Rows from block 3 of the image encoder of a small contrastive image-text model, named by matrix and row number. Rows with one number belong to one channel. Each number is 500 + 50 x the weight over its row's rms, rounded and kept within 0 to 999. All counts start at 0. Numbers have three digits each.
After each channel's rows are labels from the 100 images, of 14848, where the channel reaches its highest value: "strongest on" is what is common among them; "peak on" is the class under the peak. Only what is clearly more common there than usual is listed. The data: cartoon faces.
# convs1: 3x3 conv (encoder.blocks.3.convs.1.weight, 96x96x3x3, each kernel summed), inputs 0-95
# convs2: expand pointwise conv (encoder.blocks.3.convs.2.weight, 384x96x1x1, transposed), outputs 0-76

convs1.54:505465502484444544482543357503452570521441451500436451370523405467453461497464491398499429482536489443528473552544432489494521437449543457534446460430437559457476579563483502458524437549502479474438501453446494514518487449450445531393545398505506394448516495482480506552448472587477540538
convs2.54:520557377499555517504526495502537563486472472529520529517552571565495521565534487583551426448459416464528511390473508569517522505434513432490514533525574522414375435504480489524516477438397538605624610566420500433459484435491512452
strongest on: long hair
peak on: hair

convs1.36:518536477453481532500471488520402442603473555515472547484536522453485497532439479578468440486484509433487466442413527539441500526470528575499378451500473436464485433396415474573432479449473465477469559506512483472546502547480427442467461539520554472493441604515501507447506596358488395559
convs2.36:450411542496521501472456484534530468384538453533466548527547474557548575556551384536449525460525505521599629512557494529416452512452489418456552539517513534519483520563494469473452495459466496482495501629456497475530508483406545497
strongest on: beard; sleepy; red hair
peak on: hair

convs1.60:532394526441441481413537453546417419393469538573544513451483473467458501507503553511480428485457494467510502537384477472513455443485416542395511419476409454567552434479488462456469486571517407539509508526471532536410484382454456474524444573498513459487465509524539589511518465479429535485
convs2.60:435517521422512523534458504440430517537545468559576493551456415480507420563491474544419517552534457538573506507462498500507490476502550461382392501499609479526397528522408447395517434509538440511494598537523542488456456539551592532
strongest on: beard; neutral
peak on: hair

convs1.41:496355508444519495477455472479393520454399460460510459447509439508488439479534495502463485448454531489487510440473525525484519470437527497448467464443545401471457472476473439520445494528402494523409525478437481582411435493500511421466453543437516464480429457502454478453569568452327541452
convs2.41:555515430529494469465459392491452502568570588473490496633477453449530479511522537534501487484546451441467499485522504586353463481494423511494479507404452440532395404523527502529576553458505357449562477505489502501480544551478589459
strongest on: spiky hair; crown
peak on: hair

convs1.94:459559514543460516493426492449479494532475476525470431480454415393591536517418444482526543496423471461322464516492454465438567531492472384405501428473456488479501501517479543555507509447518506493465431527507496498454415473454455458427504476484486540430476520541454526616460368494513463505
convs2.94:634477514517363458550508595517494453452553541565556489499450541470473503580474459476709563494521471462513453491521464607539605571485508556486597498338492529452492477486435481562451527527483501484503541508434497539524445551534563444
strongest on: a bun; hat: no hat
peak on: hair

convs1.29:470451482574514525495482588443495553444532481495474484422519477490526534516444417519527455489450516490436515510425548459424393526496512568577402471488501534489486523542587441486592407457631536483467486480484515518583639467566499491523483396413520456508502555516422563504499483548482438441
convs2.29:529520513460511517453507392519516616437555521519500479456517575503475589351551524554523513556490496522490524557569427500496523468484491493502559475471434513561477521536582466514463618571460520478485480477489498496475521449430490518
strongest on: sad
peak on: skin

convs1.45:566447516577482550615473511517499534589552514565544486524421552565427529526480568563620498519507478525502522544537543525472568491448470440448499563610525405502522529536610439523548500518475560605478488548604518547576458484604541548501508498498481463470497574512495512472501604457495512488
convs2.45:461560549586533520412502543499425473456499400593579524491514489560486565572534513468433493498577479452526395454473478481522543580490465479452541425551450412526479601514476558550426478517477382449536507460505441571455540528508478500
strongest on: beard
peak on: hair

convs1.8:607459428413497515490555444538499578430534519523535503424486536551446432543494525542586399477456585506619474546406544555503399472499425480496537586477529481499475493463512479452504475490452540504552522548571448428472510444508476470562510449504547355471457519482494524514439603489525534476
convs2.8:545547484509421415502559550470472479509511557477567462450503489499611476455455524516488542441586497315483528544519413471411495443395511537503536545510515515436472470452540512502550355440534478546493479487423436424490502470500513536
strongest on: top hat
peak on: skin

convs1.21:526445495461520460475437470510414477503550550491499511487522537543601450468489466504464434475488592496431476351468446527596516469447399533449583462432531489467445518520382519471493492574525476533470501593507510497458493345481527493526426471460461454434518515501463475470495585484402484431
convs2.21:563548425463461525533551534431501521437498486622500514527384494435429513544472509508531513610555613547503516525468497541498580494494531457454566495562541401500408462564543579476571556495477460502503505515545417412519522489520550481
strongest on: long hair; smiling
peak on: hair

convs1.62:545433534446471431452444509551402465434462564582438470532614532508439461527500482550487536519506472441556546480535458464561527478563544482452533344495479492474491509540481500463508545513465560579478523497435479565353545429442505517446497481544437516457473531551573510465466504533405530602
convs2.62:470455517501495515566465485501465547473496437503507539487528681526412511608496454632443496477524544521540470538456532503489516511514430575453507504520526453447557528495535505397467387422389388530583510498503462477469511543498435507
strongest on: hat: no hat; short hair; long hair
peak on: skin; hair

convs1.61:477473436548553511513475439444452521543493463468507372468413545449542492459525517431523496468433488521492500494485468612486467463468547470470541534481476495460547614485505495562511425490401498490444641522520541483509578445494515397524473391534441353478552499466509475554567541438497453458
convs2.61:555600543508582464393514529513421493463564486573568507535563554486467431502478444473513483481512512366495497428471527547373465475365576497539605488543531474498586455497508523563442534457594557465470521483511578513411488518574540531
strongest on: spiky hair; top hat
peak on: hair

convs1.44:558490453459541465504470558422556644408530422436495537495532460507485444521545449546498519480518541526504437524526513558507466602364544479536479516584510439468469505592499487488526503469440474564528423418478491465487498419498431591465506421519479466471514528604516466417473566545418473445
convs2.44:368562568571515396614431546475449466493566421506520499446509556492513423534358562483523461577500554523494455506544494417531480477420534518517586463526507502508471546445522558554535438520456524546484569405382483512520472498459465451
strongest on: long hair; top hat; green hair
peak on: hair

convs1.6:507529450443449586539500480503468522493518465474430370406598437440562499516554511530466454475489608449637501463460514458462473516548473506482472602509497477554427503478533479453502519435522512414490500528436546448481423503499580497525579356510502506428559447509454569473565490467518544524
convs2.6:435448508526538517523449501497453504521430585446423535453582577419531481499531574541444518573561525421434497482587576482653457511640470497485540586514458404457484528449508476443428565559576485410512434502418555482502489515485531489
strongest on: cap
peak on: skin; hair

convs1.3:520501446395422501477502469514483468493458463477535497460430491435565487519417602510531371527473467481443503487520457500475437454396401482436451446508463508520544540544549498430550419586514475590444523481578511475470566513431492443530537379468506377554480571482544539481474516469444507499
convs2.3:509569406538499511467519554457525673485560522566479460508524521582434463525552541478541472482509526499486511563581505464513597548439513546445523545504513493483473532529460534362471475512484460502378471393618566522512525471570523565
strongest on: hat: no hat; a mohawk; a bun
peak on: hair

convs1.52:539503562488401489516443539497521445580500461501547502455490535436441575431434469442495483481465536446512518544605511515460527459429508472524455627579384508447483479532575554439524535472598477542563536425506484504520482530432583502421597562507483487444468578448442486486540563452468422514
convs2.52:441471510506601579464545498529486522580446488526424541495464499500543524383486507527536426450519558505505503514537511441522544463351498500555504547548439505540421444576458441494496466493445496540448472487676540458551539504562544563
strongest on: a bun; a mohawk
peak on: hair

convs1.59:486523530443528476572485474516449505534522459503570485517436488443601594488473448415546501472373500524540484499455506455523549476498464604384465539526415495496559495494558515453543465503554482521508530446482548629495632438526519439498449559513479509629538484495549485521537512566389473463
convs2.59:466513512463354536543579531462470493489468472524409505466543445488480535439542532535480438483473441529457455573472547383471476420553487589585514565566519517477511450467519460549518520491477407454435476480416527422485443409541396566
strongest on: winking
peak on: skin

convs1.50:512510527538481448574576574523477526573465479479540469494389509509565556455440413492500481501557526512576488534485460495509491441368425556548383627533525530531599492536533443444489536561558480585488516477467511483577477445587487453495534513427544492464488461498617473458504563522471494436
convs2.50:480436585457578594518448498657489364506564588588463533540488555563511520542585490525499617476443382492416425532552510444461443519607472517556471547474574526582524498468572425459502555463481544536454436518466519472570529434470460428
strongest on: cap
peak on: skin; hair

convs1.43:395487549487577517528474488510490492462478439501566515527518439469517444403442397387477555506502442598388434593566528453465482509415536501466460502437472531428509448439454495521526546472490441453560509488546493483446508551441460509485500622432517544565532459583533515529479403484465482564
convs2.43:532525532456514563382477564517458489466446569491539499522483462483435480502589464570457522536426424565496419463485503435560470541481480446518531496454565472453491556456438480409462539491451418507467461573561579646548599552509455462
strongest on: purple face; smiling
peak on: skin

convs1.95:533377550491502548435434522447488476478420516528498460452551444389517446436529466506485472440543496471530516474565502365520477496438527556494462552482428478502492490504498528519430481489452539571544554449458638523439454537449484548429571499518511522381473451496467455422581511500406472575
convs2.95:439486487526501567472514464462468519576393604555505562472473592494503478481466526413540451521428533411506507506552484469471556493529503574472511506570525517598500536428538460456428575582539488448469513457512505453543510529597550524
strongest on: spiky hair; curly hair; brown hair
peak on: hair

convs1.37:495464436398462393413553528503506502499511480477551567587466576521467558473496506475467528518514451444543480501473535452513439496443549465494532493444557460457532422543465492477504423510423546375507545437531466576459492648492521494543433531463479473565524438545507497555503330443488472504
convs2.37:638517520473523540619471456497526470549479549546537563507457530489540418639518527509568459498473514508497514511577516420486567399543493455490491518447537493639512495536479499468507503441539519561547576488462512493522587400540563538
strongest on: long hair
peak on: hair

convs1.32:502422489449541478474383521557400533496495482491537493555503499481489502468373524512551546403451468483566503487388537459572487531451512418546517503478509485466372463494487470536408480510524428384460525431555464564561545567396484475548542446482469510460528439470500489462533447446410516533
convs2.32:593507493400488574562426537496445485537422513511554479492563462471587531521503482533493510544449411526568517436501534481488517402545496412508479479525589478524543522555562495544578534613504500527514497527482491443577570511499528476
strongest on: beard; top hat
peak on: hair; hat

convs1.83:539587475509470417528587518596553546533518520416509578435483560589414526485456418474516457463462485519535459476438558511447504511443539472472542494503549431441495572464534471485490472526528480494475432449544501526603511538567505481496412514510539369573449452439411507487518583542473381462
convs2.83:496493554533615495499603458534429498496427483557488581473532502482608489550530569508490502493423511593481578577441502438569605495558599548480519379488513484606456525614462440548487620577518514514482542555435408423584465419621481480
strongest on: smiling
peak on: skin; hair

convs1.31:566427486458478595609527473528477425444500593432547453450559466523549561508463516496471495479499438475579450494483509463453529487510453582501486592512506459580514488458450447573488494649521534559471578447504467579493502497520421439510489490506520527572407416503580511448455470457453594540
convs2.31:470507510488467503591434554447502509424509516455588483510548498438448450600509432423476434605551523510428569570494497541507559620568476485520483556477462539495581472532479459482437546556500445565545434492486439528492482528507568459
strongest on: cap; beard
peak on: hair

convs1.89:477418514510572528642491482433487518488531562455553482562569469639430513530469512537482503551489546525526499511514600386430499555488511570512573497482517520487462537525526448510548525437479482552451426443645495565509605505455498470548472518493496560539534510485499512611473502532475468600
convs2.89:427404529513501471551617489506435527536575524480453444546548467503513484423568474563478501540523506463445587470499569480390392513559447466591488476574398517440520463554521528484551384493482499452592426489427502451457457422590485486
strongest on: beard; sunglasses
peak on: skin; hair